config = dict(
    arch='mlp_mixer',
    model='image classifier',
    dataset='rendered scenes of toy objects such as cars, trees, mugs and chairs',
    train_examples=48750,
    image_size=48,
    crop_scale_min=0.8,
    horizontal_flip=False,
    translate=0.06,
    targets=['count'],
    num_classes=4,
    norm='layernorm_no_bias',
    norm_position='pre',
    hidden_act='gelu',
    mlp_ratio=6,
    layer_scale_init=0.1,
    parallel_block=False,
    inner_norm=False,
    patch_size=[4, 4],
    conv_stem=False,
    layers=14,
    width=256,
    loss='cross_entropy',
    init='torch_default',
    residual_init='none',
    optimizer='soap',
    beta2=0.95,
    learning_rate=0.0018,
    beta1=0.95,
    shampoo_beta=0.95,
    eps=1e-08,
    precondition_frequency=20,
    max_precond_dim=1024,
    one_sided=False,
    adamw_lr_other_params=0.0026,
    max_grad_norm=5.0,
    ema_decay=0.999,
    sam_rho=0.05,
    max_steps=7000,
    batch_size=64,
    epochs=9.2,
    lr_schedule='cosine',
    final_lr_fraction=0.1,
    warmup_steps=1400,
    weight_decay=0.2,
    adamw_weight_decay_other_params=0.05,
)
Rows from block 5 of a small image classifier, named by matrix and row number. Rows with one number belong to one neuron. Each number is 128 + 32 x the weight over its row's rms, rounded and kept within 0 to 255. All counts start at 0. After the name is the row's rms in percent of the matrix's.
After each neuron's rows are labels from the 100 images, of 14976, where the neuron reaches its highest value: "strongest on" is what is common among them; "patch colour" is the nearest of a few named colours to the mean colour under the peak. Only what is clearly more common there than usual is listed. The data: rendered scenes of toy objects such as cars, trees, mugs and chairs.
# fc1: MLP up (model.blocks.5.mlp.fc1.weight, 1536x256), inputs 172-255
# fc2: MLP down (model.blocks.5.mlp.fc2.weight, 256x1536, transposed), outputs 172-255

fc1.480 097 [161 151 141  76 126 107 146 108 106 112 126 110 121 151 105 110 124  89 116 153 123  95 108 121 120 131 126 121 108 100  68 164 110 113 154 146 123 121  94 176  85  85 115 115  89  90 150 180  92 103  98 116 104 184  68  92 141 161 149 116  89 177  92  41 122 112 200 110 137 131  98 107  77 146 142 145 128 165 133 189 146 155 161 122]
fc2.480 092 [ 72  84  86 159 137  82 102 190 100  77 193 121 127 153 161 100 164 134 133 171 118 124  70 145 109 110 130  79 117 133 224 130 140  86 119 119  67 101 114 121 119 144 172 164  90  97 112  79 150 130 133 136 136 131  78 170  97 112 106 133  45 122 175 215  96 147  59 124 174 135 148 162 202 130 144 120 154 147 126 131 171 110 124  89]
strongest on: purple object
patch colour: brown

fc1.557 100 [136 158  70 121 139 105 105 168 106 132 105 122 136 158 146  83  76 122 162 176 124 121 171 165 144 149 121 157 168 176 111 172 137  97  78 142  72  81 146 156 128 159 101  54 123 115  86  98 124 140 129 111 106 151 154 157 118 149 114 168  82 125 165 107 159  78 120 126 100  68 170 140  90 133 114 168 170 129  91 161 164 149 116  64]
fc2.557 113 [118 161 126 157 129 178 114 112  57 171 134 112 160  98 159 135 174 179 134 136  50 107 161 103 165 142 174  15 115 107 107 131 121 105 172 173  81 145 128 145 168 142 151 100 153 125 112 123 128 146  93 121 118 137 114 145  87 161 110  64 145 124  59 241  96 186 163 151  84 145 108  98 255 105 126 113 105 149 135  68 117 121 158 160]
strongest on: count: three; white object
patch colour: grey; pink

fc1.95 110 [153 111 166  86 145 101 114 155 159 181 164 161 180 147 115 102 153 149 153 110 182 159  66 130 149 122 136 214 131 133 175 120 147 168 163 134 104  90 127  86 124 167 160  57 215 127 136 102 176 136 168 159 139  70 117 134 114 150 161 137 173  57 200 173 139 139  55 137 147 116 156 137 148 137 139 157 177  95 131 135  96 126  99 160]
fc2.95 100 [139 124  99 101 132 116 146  55 145 128 197  73 102 123  74 116 137 119 122 152  76 129 148 130 171 155 130 103 124 117 204 118 109 137 114 147 141 102 153 126 173 130 154 133 148 112 147  90 150 112 149  92  97 133 118 101 184 146 122 152  84 139 150 176 142  19 123 161 192 140 102 147 187 104 109  95  83 108 159  53  89 120 165 169]
strongest on: green object; its colour: green
patch colour: green

fc1.562 107 [106 111 177 157 126 101 142 128 131 117 174 124 134 141 149 156 138 134 118 113 121 176  92 136 191 110 138 206 128  84 133 144 130 123  78 130 106 124 107  62 122 184  94 159 159 141 105  73 113 156 151 149 173  42 110 110  91 149 172 123  81 135 105 165 148 149 110 154 145 160  63 136 105 126 140 145 126 166 102 103 129 187 120 129]
fc2.562 093 [106 167 140 102 133 137 157  76 171 178 149  67 166 128 134 122 168  97 126 131  89 196 160 142 153 151 126  91 146 130 211 111 129 143 147  95 171 110 175 127 147 160 151 145  87 147 112 126 144  86 124 158  99 117 147 130 114  95 120 138  95 124 123 140 139  77 101 165  58 113 142 127 179 132 155 119 143  87  93 100 154 103 130 145]
strongest on: green object; its colour: green
patch colour: green

fc1.392 110 [117 165 122 140 171 192  95 101 186  49  71 121 130 138 104 167 148 151 115 151 113 134 103 165 126 156 130 124 131 156  90 151 150  74  73 127  97 106 111 137 122 157 104 143 220  80 182 114 121  92 173 141 169 149 142  89 160 111 102 167 109 191 156  69 115 152 109 110 147  93  68 187 209  74  93 120  99 198 140 143 139 108  66 164]
fc2.392 096 [124 106 110 146  91 175 125 197  65 128  54 126 122 126  98 109 127 141 126  76 161 111 133 122  97 115  86 165 153 127 176  82 128 134 178 158 176 127 109 116 143 135  98 126 123 112 107 123 135 151 116 118 127  95 128 184  48 169 121 134 102 114 105 214 132  69 204 154  90 122 166 106 108 155 102 105 118  93 126  85 132  89 110 106]
strongest on: count: three; light from behind the scene
patch colour: grey

fc1.604 097 [155 144 128 103 109 184 168 119 122  75 164 148 161 152 111 161 195 130 117 132  79 149 112 124 115 128 126 205 121 114  83 147 100 146 122  93 107 165 109 202 113 148 122  89 189  86 130 127 126 101 132 159 160  93 126 160 183 161 200 199 166 121 165 152 108 179  83  56 153 172  91 174 108  99  94 124 155 150 137 118 138 131 103 100]
fc2.604 100 [ 89  58  85 100 153  75 115 115 187 105 116 126  85 116 136 126 112 128 134 137 137 132 144 113 181  68 107  89 163 126 176 169 160 118 148 107  93 165 105 111 139 146  82 159 146 160 118 137 114 119  56 131  69  86 135 127 122  95 146 125  61 127 103 154 116 115 152 150  37 128 131 108 165 162 130 105 139  77 116 106 147 120 132 148]
strongest on: white object; its colour: white
patch colour: grey; pink

fc1.589 107 [144 121 120 139 153 143 132 103 107 111 136 182 137 109 141 112 106 145 155 140 121 131 172 114 139 219  89 141 114 111  84 154 153 112 140 152  45 117 107 150 197 141 122  95 147 117 189  94 223 111 133 109 147 159 109 141  86 186 177 122  90  94 109 123  91 104 104 141 125 179 116 105 130  89 106 151 162 131 136  80 139 147  90  92]
fc2.589 096 [ 68 150 141 164  70 144 128 200 116 124  76 119 112 125 130 140 161 113 128 105 178 144 108 149  82  76 127 156  99 171 140  97 126 117  50 143 125 156 174 108 110 109 133 109 213 100 131 132 157  99 138 172 121 157 120 124 153 102 122 137  89 119  99 123 104 129 166 169 126 109  53  83 144 145 187 155 115  89 133  66 127 139 135 128]
strongest on: count: three; yellow object; orange object
patch colour: pink

fc1.658 103 [185 143 152  59 108 170 146 122 124 109 148  75 122 180  82 119 124  76 150 190 183 109 151 146  95  78 128 125 154 110  64 137 118 113 148 120   9 138 145 218 135 196  73  88 175 147 141 167 165 123 104 136 152 109  97 156 114 145 146 148 133 116 110  91 143 135  38 133 103 149 125  77  97 103 111 154 128 176 139 185 103 188 170  85]
fc2.658 112 [ 58 131 147 120 181  72 113  60 134 144 164  67 137 119 201 170 109 171 117 119  42 133 124 112  88 189 127 187 145 143 210 168 149 116 162 164  67 109 128 104 169 120 130 107 113 109 138 103 126 112 115 104  70 107 106 138 140 148 131 161 142 141 105 154 161 194 192 111  86 140 118 151 145 140 141 119 127 107 159  56 110 120  94 128]
strongest on: white object
patch colour: grey

fc1.311 098 [115 119 135 112 130  98 117 105 114 142 168 134 200 156  88  84 130 115 140 129 147 151  92 117 123 148 142 182 139 155 130 112 156 154  80 129 131 123 122 110  90 206 128 134 179 138  94  97 156 140 154 126 149  46 134 111 147 182 123 143 112  81 139  80 171 123  80 151 140 141 106 167  77 144  87 162 130 127 114 121 145 189  75 150]
fc2.311 078 [149 105 169  61 105 110 131 111 181 175 187 121 114 125 132 101 134 166 134  81  62 173 101 129 142  96 122 160 109 107 217  59 145 114 122 165  63 104 152 110 181  94 137 153  88 111 156  71 140 116 120 129 125 134 139 178 160 109 151 171  90 105 105 167 140 103  69 134  90 108 104  80 212 127 114 145 131  67 139  52 116 116 135 191]
strongest on: green object
patch colour: green

fc1.605 110 [136 107 142 164 144 182 137  78 135  75 114 152 134 135 117 188 154 145 127  88 136 148 149 118 182 180 133 113 144 167 153 149 106 106 121 102 121 130 143  77 126 139 138 194 115 114 129  55 180 149 167 129 134  96 101 164 152 180 119 105 117 171 146  96 131 154 123 110 153 143 117 158 146  69 165  86 156  78 114 169 176 163  92 163]
fc2.605 106 [222 123 136 115 103  86 148 155  88 184 107 154 115 111  92 122 142 151 116 111 134 147 204 132  64 165 133 191 147 138  81 100 140 149 108 203 154  92 168 124 146 130 100 114  75 150 122 122 114 135 127 137 113 101 134 101 103 134 148  98 114 111 140 135 140  80 141 118 166 137 115  62 107 151 127 148 133 146 153 114 131 127 134 110]
strongest on: count: three; white object
patch colour: grey

fc1.341 094 [129 124 158 105  83 100 157 118  42  58 122  89  73 148 129 135 141 106 106 150 132 127 106 100 147 137 118 202  68 102 140 145 132 124 107 171  64 114 155 150 159 121 113 140 140  87 114 145 136 123 103  72 102 121 175 104 121 161 134 160 109 141 109 118 143 154 190 181 110 135 115 175 105 136  98 193 134 103 206  87 117 120 134 114]
fc2.341 091 [123  75 146  68 141 107 154 159 244 162 184 178 129 161 113 130 172  94 125  88  92  86 158 119  82 159 157 131 130 161 106 115 122  96 143 113 177 153 138  96 126 105 135 129  93 115  49 138 134 156 152 116 135 157 118 146 195 119 109 119 137 158 201  98 157 112 120  68 146  90 109 104 150 133  87 113 115 151 146 160 160 149 134 113]
strongest on: count: three; checkered object
patch colour: brown

fc1.717 092 [138 133 155 170 100  92 142 116 129 135 147 160  77 107 136 183  84 118  98  92 128 118  47 125  96 119  87 189 128  61 114  97 122 142  82 106 129  84  44 177 137  73 139 135 163 119 153 162 157 139 147 125 175  90  88 158 154 220 105 129 168 143 156 171 107  75 143 105 132 136 102 145 183 122 126 158 176 200 134 149 134 106  72 160]
fc2.717 095 [ 62  94 159   9 174  83 163 120  88 155 123 128 125 124 133 110  93 122 145 141 131 116 112 114 119  66 131  93 110 109  98 178 120 144 167 125 100 123 134 107 159 159 177 157 157 116 159  94  93 136 101 154  59 134 144 130 179 140 159 138 103 125 116 136 138 152 123 153 119  96 190 168 142 129 152 152 124  81 157 155 133  88 145 119]
strongest on: purple object; its colour: purple
patch colour: pink; purple

fc1.603 094 [144 115 101 118 116 133 102  80 136 135 139 129 177 104  82 117 129 160 181 114 209 123 140  99 118 155 155 146  85 141 157  71 143  89  91 129  66 145  88 124 143 177 116 169 200 142  71 120 159 152 181 138 154  83 163 197 126 115 143 150 155  77 159 101 164 129 105 153 166  97 124 137  90 141 150 175 118 144 130 194 105 178 126 156]
fc2.603 088 [ 80  95 145  72 171  82 129  82 112 153 175 148 107 120 171  70 144 118 144  89  56 150  82 103 187  56 100 112 126 144 242 102 155 125 173 162 111 118 121 101  98 138 149 101  38 101 140 124 146 141  90  91  76 157  99 118 156 136 140 147  61 140 133 174 152 105 120 127 114 120 141  76 181 129 112 106 138  98 140 127 129  99 135 144]
strongest on: teal object; its colour: teal
patch colour: green; cyan

fc1.454 100 [ 91  82 169  97 127  87  51  86 117 170 148  77 160 139  88  65 138  83 161 121 188 145 121 136 192 133 105 176 101 136 121  22 136 117 125  66 136 159 174  63 124 183  73 130 239 128 170 151 186 135 154 157 101  48 125 110 135 152 154  99 166 105 104 118  98 136  74 159 135 117 135 128 149 160  90 112 122 125 152 153 105 141  93 186]
fc2.454 095 [195  60 109  32 134 170 107 155 107 125 122 101 134  87 166 107  69 117 107 122  96 136  72 124 129 107 134 144  88  89 193 117 139 140 110 167  98 132 117  97 171 154 145 130 101  99 145 104  77 154 172 138 119 202 141 121 112 147  86 154 177 177 129 212 173 111 114 132 118  91 119  72 130 105 159 128 152  89 119 105 146 159 151 153]
strongest on: teal object
patch colour: brown

fc1.402 094 [152 101 104 141 134 135 142 105 154 159 169 111 141 131  78 161 133 139 122  78 248 144 119 127 126 134 137 158  76 125 148  83 143  97 126 112  84 131 165 127 123 143 124 139 196 153 118 141 157 134 149 159 139  64 119 133 107 111 159 125 135  48 139 124 149 104  58 148 151 116 132 131 124 131 126 182 133 121 162 206  72 152  94 132]
fc2.402 092 [101  65 152  50 150  99 124  89 134 166 171 133 101 138 151  55 107 114 151 135  75 125  75 108 201 114 116  96 142 126 238 123 131 144 133 157  77 105 162  87 147 137 137 117 103 106 145  90 147 138 146 115  96 149 145 125 166 147 119 147 121 153 137 202 119 103 105 119 121 120 122  99 157 142 147 102 122 106 105 111 118  99 142 174]
strongest on: teal object; its colour: teal
patch colour: green

fc1.431 117 [117 110  98 115 101 112 113 142 148 128  81 139 145  68 120  79 100 138 144 106 138 115 118 133  93 139 125 157 133 111  90  97 163 106 115 157 168 135 100 183 127 122 129 109 121 142 156 175 115 112  93 121 131 106 165 134 130 112 172  92 111 104 125  55 175 110 115 152 101 152 152 115 163 158  76 157 112 191 121 100 126 130 208  88]
fc2.431 118 [171 255 135  94 150 148 110 135 105 136 161 124 167 119 134 148  96 103 117 196 115 155 113  88 122 219 147 120 151 135 100 110 130  87 158 111  99 146 155 145 146 125 151 122 192 104 142 140 151 150  98 114 174 155 103 149 102 109 120 107 156 120 194 228 149 109  67 112 140 106 129  84 149 138 129 105 156  83 113 145 138 134 126 134]
strongest on: white object
patch colour: grey

fc1.659 108 [184 135  72 113  95 106 122 116 115 113 207 128 131 132 118 114 146 116 128 138 121 117 105 161  61  89 203 146 135 153 129 104 156 114 178 127 101 155 153 182  97 208  87 135 168 165 165 122 137 120 153 111 158 142  98 175 162  74 152 143 168  45 162 141 137  88  79  85  93 116 127 124  87 181 135 177 188 177 128 102 100 139 122  94]
fc2.659 102 [ 80 113 119  99 203  81 123 141 108 120 146  96 111 124 143 136 142 147 142 114 123 102  90 123 113 168 124 113 168 188 177 160 114 144  98 108 176 127  99 122 153 140 103  94 203 150 170 137 130 152 152 141  56 150 131 119 193 100  58 112  61 121 144 167 106 130  63 160 120 135 139  66 139 150 100  94 115 173 121 201  83 140 154 149]
strongest on: teal object; its colour: teal
patch colour: grey

fc1.122 087 [108 172 181 124  84  87 144 118  86 133  91 162  81 127 139 120  95 145 121 121 157 150  79 139 122 137 145 143 108  91 121 110 141  99 148 172 170 128 154 150 122   0 149  81  99 102 167  76 109 117 106 143 106 107  76 134 171 126  69 194  74 157 136 119  83 114 182 150 162 129 136 106 137 131 173 129 185 109 135 190 153 150 137 120]
fc2.122 087 [106  69  97 123 122  33 109 143 106 147 159 130 136 120 108  83 103 130 123 101 162 158 111 141 151 147 153  49 128 125 137 164 118 124 155 126  98 114  53  85 151 151 156 105 114 106  87 114 140 101 128 168 125 121 119 137  39 140 119 147  85 117  53 154 123 155 124 151 163 138 132 130 214 122 159 147 169 133 109 105 131 125 102 131]
strongest on: purple object; its colour: purple
patch colour: brown; purple

fc1.685 105 [143 111  86 153 103 163 105 116 117 108 157 106 143 112  72 105 130 174 128  84 154 104 127 151 102 161 142 174 101  92 128 170 132 106 173 123  89 113 104 175 135 161 116 182 152 133 210 171 227 129  68  74  74 147 115 133  75 132  96 135 143 108 195 162 100 144 122 127 118 171 143 149 103 126 148 131 126 166 136 156 109 158  95 170]
fc2.685 096 [107 140 204  83 140 170 140 122  82 116  76 132 123 112 134 116 159 109 130 166 154 113 111 179 107 125 142  75 111 160 150  84 142 143  93  93 139 103 188 141  88 103 122 122 191 143 169 139 113 117 104 157 133 182 161 161  78 103 103 146 123 148  88 153  91 143 156 124  70 130 100 118 148 176 127 124 106 138 134  64 122 133 155 125]
strongest on: count: three
patch colour: grey

fc1.303 104 [103 118 165  64 125 101 113 176  82 139 179 128 128 187 137 134 168 130 105 194  73  57 138 157 112 172 146 105 161 115 130 118 112 149  81 114  95 119 154 163 131 137  66 193 118 118 132 105 138 109  72 131  99 139 115 141 159 125  92 183  36 157 120 112 180 118 166  80  97 127 125 125  33 144 134 121 148 116 177 188 195 158 175 104]
fc2.303 097 [151  99 143 121 104 148 160  76  59  96 204  62  89 106 152  61 143  82 136 105  97 133 167 150 129  95 132 155 156 109 140 156 129 105 145 117 146 141  94 117 107 132 100  87  40 135 135 133  91 123 132 124 142 135 138 153 123 130 136 104 150 147 161 130 122 144 160 126 180  82 132  78 144 121 151 143 161 178 100 104  91 102 128 100]
strongest on: purple object; blue object; its colour: blue
patch colour: grey

fc1.640 088 [132  84 178 156 161 104  93  63  25 109  74 124 113 151  73 187 130 106 118 133 196 132  95 155 135 170 205 133 109  68 145 119 156 129  51 106 103 126 134 156 117 123 120 171 109 101 100  85 111 129 135 146  92  90 100 145  61 172  82 135 124  95 143  96 126 143 150 180 140 138 102 123 184  90  89 154 122 132 129 183 137 166 119 159]
fc2.640 110 [ 81 118 122 100 153  72 154 110  76 132 150 141 121 127 136  95 184 114 134 148  94 118  75 120 142 138 144  40 158 141 170 135 137 123 185 136  79 131 181 142 134 115  87 138  60 146  93 158 137 104 129 112 100 128 138 141 116 115 173 121 132 140  84 218 131 100 150 125 109 134 140  95 143 163 132 117 150 129 133 174 138 122 166 120]
strongest on: blue object; its colour: blue
patch colour: blue

fc1.187 095 [146 136 149 178 128 114  83 141  37 150 172 181 124 122 169 155  66 132 123 110 182  98  62 144  93 139 114 172 129  71 151 108 171 120 140 133 146 102 136 102 152  94 143 155 146 133 134 116 158 138 119 113 154 147  77 235 148 124  60 149 144 115 128 188 119 109 160 144 139 122 109 101 150 124 141 139 164 159 173 157 132 155 173 106]
fc2.187 095 [ 76 124 137 113 123 163 163  91 101 139 131 139 114 143 138  81 151  95 119 155 118 123 164 175 174  92 152  90 110  90 124 175 104 150 181 155 112 132 135 169 121 112 122 146 125 136 123 127 121 108 131 130  97 171 139  85 150 115 156 108 128 137  86 159 114 165 173 147 107 108 179  88 160 142 166 155  99  99 103 135 123 110 114 143]
strongest on: purple object; blue object; its colour: purple; its colour: blue
patch colour: blue; purple

fc1.632 106 [101 116 145 115  21 121 149 119 121  84 126 105  94 141 150 113 146 115  90 133 159 101 177 113 147 127 178 106 198 136 154 196  95 164 142 152 119  93 118 138 140 104  78 184  93 115 117 105 176 146 146  97 161 146 104 165 165 122 166 170  96 110 157  98 200 125 130 173 178  75 160 177  68 169 133 136 183 126 168  95 125 126 187 128]
fc2.632 092 [138  92 109 125 205 168 127 147 109 124 160 124 113 133 171 161  64 120 131 102 127 142 105 134 118 102 104 209  99 139 113  75 110 147 113 103  95 122 130 162  57 134  97 113  82 123 165 137 106 140 128  98  97 113 138 131 118 132 101 131 138 144 158 180 101 155 175 127  91 110 124   0 114 112 151 118 126 141  95 145 133 140 108 137]
strongest on: white object; its colour: white
patch colour: grey

fc1.345 097 [147 132 109 162 130 110 100 125 102 131 103 150 144 121 135 115 162 148  98 110 108 131  90 115 104 153 118 164 149 113 112 135 153 136 162 163  85 137  98 170 125 133 105 102 114 189 152 198 185  80 145  57 131 101 168 214 101 121 141  97  94  99 134  94 103 121 177 138 113 154 151 137 142 107  83 149 107 163 133 137 126 179 108  71]
fc2.345 096 [ 54  44 169  47  93  96 110 154 148 135 134 155 102 107  56 115 164 110 118 137 125  88 184  60 165  96 136 226  99 150 122  95  91 145  71 120 112 125 126 148  72  85 166  80 207  96 154 148 117 121 119 137  88 194 148 123 167 119 131  82 161 137 163 168 107 132 167 135 163 136 114 127 174 122 117 118 144 147 113  89 111 174 133 124]
strongest on: purple object; its colour: purple
patch colour: grey

fc1.739 102 [126 120 163 157 100 101 115 110  97 206 134 142 113  66 129 118 153 114 100 120 136 175 114 127 180 102 148 199 148  74 152  62 114 142  82  99 108 159 104  50 116 147 122 162 156 172 123 125  99 148 208 152 148  74  75 147 144  98 142 123 127 166  81 108 109 140 151  92 180 139  96 162 200 141 133 162 106  81 146 145 188  93 138 134]
fc2.739 091 [165 145 106  79 159 229 145 124 183 113 107  96 166 110 127 121 189 113 147 206 124 108 153 126 114 158 140  71 113  80 200 118 102 137 118 152  81 115 136 112 151 104  91 123  73 114 163 121 102 135  97 121  91 189 147 158  98 123 139 135 127 109 120 179 114  71 133 140  79 116 119  89 166 160 113 122 162 122  71 131 131  95 132 145]
strongest on: green object
patch colour: grey

fc1.86 097 [128  84 123 186 137  24 130 107  47 135  68  85  94 156  99 114  85 119 109 120 183 138  61 111 137 155 109 160 122 102 166 124 146 159  86 133 143 116 123 158 113 111 123 142  96 160  74 144  72 134 134 126  69 109 151 100 133 149 113 171  49 104 103 136 109 138 157 180 172 136 154  54  96 163 109 157 114 123 146 169 175 148 121 132]
fc2.86 091 [ 75  78 118 104 143  63 131 126 103 158 132 136 122 161 137 159 195 121 117 107 112 158 147 119 174 110 137  79 156 119 132 128 127 133 114 104  68 148 149 151 157 130 149 126 120 128 127 148 116 132 110 155 158  92 129 120  68 101 195 128 129 131 127 124 144 130 181  59  90 133  99  87 176 104 116 140 119  65 147 148 122 161  81 168]
strongest on: blue object; its colour: blue
patch colour: blue

fc1.706 097 [124  46 147 117 101 141 138  90 180 115 111  94 123  96 100 120 125  76 173  86 238 124 160 129 160 139 139 131 111 162 151 120 142 139 128 104 103  90 110 106 168 151  86 169 180 127 104 110 185 112 172 172 113  25 121 156 126 152 168 141 134  63 102 110 147 118  81 155 187 140 123  83 154 153  97  98 120 101 143 198 126 164  83 157]
fc2.706 096 [ 53 108 172  49 164 116 124 108 187 188 207 162 148 128 141  71 103 140 116 140  75 111 105 143 157 206 145 115 148 110 200 112 124 113  84 140  63 109 172 127 192 150 124 127 129 102 118 117 119 147 150 132  81 137 149 145 149 133 124 137 130 148 110 253 109 111 102 127 125 122 115 177 108 142 148 122 138  69 104 125 130 148 151 157]
strongest on: teal object; its colour: teal
patch colour: brown

fc1.260 092 [188 113 104 165 136 163 131  67  74 148 152 122 135 118 116 132 137 163 128 137 205  89 121  89  65 101 190 126  80  76 170  99 143 127  76 106 107  81 101 181 145 182 100 167 149 147  98 104 142 117 178 123 176 115 115 171 118 118  96 110 154  45 186 178 143 149 127 112 144 102 117 127 109 130 101 189 115 153 139 164  87 115 113 170]
fc2.260 101 [ 13 161 160  54 186 125 121  80 105 136 126 149 129 129 140  90 143  99 161 107  71 134  70 171 129 164 111  57 149 133 185 129 134 145 193 143  71 132 165 105  94 158 112 146  77 135 147 137 147 115 102 101 109 137 125  84 125 118 147 127 123 133  99 136 157 119  93 149 116 121 137 118 117 160 126  95 118 136 143 210 122 147 175 108]
strongest on: teal object; blue object; its colour: teal; its colour: blue
patch colour: cyan; blue

fc1.732 101 [131 147 122 117 113 115 127 112 121 116 167  88 134 131  90 151 103 136 149 119 120 108 152 156 163 166 106 124 174 125 164  81 139 158  81 112 107 194 130 135 136 148 185 187 138 111 129 105  41 171 151 145 144 109 152 192 149 145  87 188  71  85 168  89 156 123 193 161 118 131  96 130 121 101 159  97 116 101 113 121  88 125 115 107]
fc2.732 095 [155 124 101 182 107 126 110 140  72 160 139 115 182  87 160 144 176 159 135 142 102 171 147  88 127  74 182 136 106  93 148 146 133 119 112 138  69 140  98 120 165 128 110 122  55 122 123 116 136 152  84 132  81  98  84 161 124 111  70  90 117 111 105 176 128 144 102 123 113  96 179 162 226 131 134 123 121 130 150  79 160 141 173 150]
strongest on: white object
patch colour: grey

fc1.89 098 [193 108 136 143 155 107  95 140 110 205 149 174 149 124 136  90 130 156  66  90 102 128 110  93  66 108  91 131 126 108 136  62 170  88 127 149 117  98 112 169 127 152 147 123 196 119 127 130 154 158 192  63 122 168 145 149 155  83 121 135 112  95 179 152 106 127 142 157 148 154 123 159 160 148  65 209 144 170 108 118  87 174  91 125]
fc2.89 096 [ 58 138  83 107 149  82 118  93 160  67 103 125 134 108  90 121 101 111 142 115 161 123 122  97  90 152 134 188 138 148  71 155 144 113  98 137 157 136  88 150 105 112 137 142 124 149 157 145 116 108 141 128  62  65 114  95 146 138 101  76 171 134 212 156 108 134 146 138  97 108  97 114 139 104 108 133 126 197 120  81 123 152 120 103]
strongest on: count: three
patch colour: grey

fc1.630 100 [110 162 148 153  66 127  87 107 119 129 130 179  90 130 150 178 151 168  91 104 100 110  90 145  73  94 132 178 112  90 119  62 123 107 137 112 156 139 124 130 105  69 193 142 172  73 151 118  79 112  95 117 142 138 170 183 187  98  82 148 115 179 153 143  87  70 181 113 169 125 110 155 211 122 134 145 157 142 146 126 133 106 114 139]
fc2.630 089 [190  75  95 117 144  34 159 194 125 186 180 123 123 122 131 114 123 145 129 135 129 127 158 134 168 103 102  73 151 133  71 161 127 129 148 155  96 115  67  85 116 125 138  68 129 110 119  97 149 101 121 155 103 141 139 153 156 108 103 115  95 120 103 157 151 163 147 160 150  69 149  85 171 167 135 105 132  86 129 101 123 103 134 133]
strongest on: purple object; pink object; its colour: purple
patch colour: purple; pink

fc1.502 094 [150 140 162 113 146 131 112 107 105 132 175 179 173 129 116 155 137 121  61 156 160 116 109 137 140 138 140 133 151  65 131 116 145 106  89 119  90 165 129  89 112 192 133 144 194 140 123 116 121  82 165 136 133  64 137 206 104 152 119 156 164  94 132  97 145 150 120 193 116 110 102 123  83 136 117 122  89 132 163 143 106 177 173 124]
fc2.502 101 [ 81 121 131 107 224  58 127 134 118 134 100 141 123 149 151 129 165 126 132 102  83 158  55 121 198  25 134 143  99 129 177 142 159 115 170 141  93 103 131 123 133 139  79 165  41 112 167 153 108 139 115  80 132 136  87 154 169 148 128 120  35 125 103 104 153 117 138  77  91 120 146  43 171 153 164 131 118  41 128 180 116 103 166 129]
strongest on: white object; teal object; its colour: white
patch colour: grey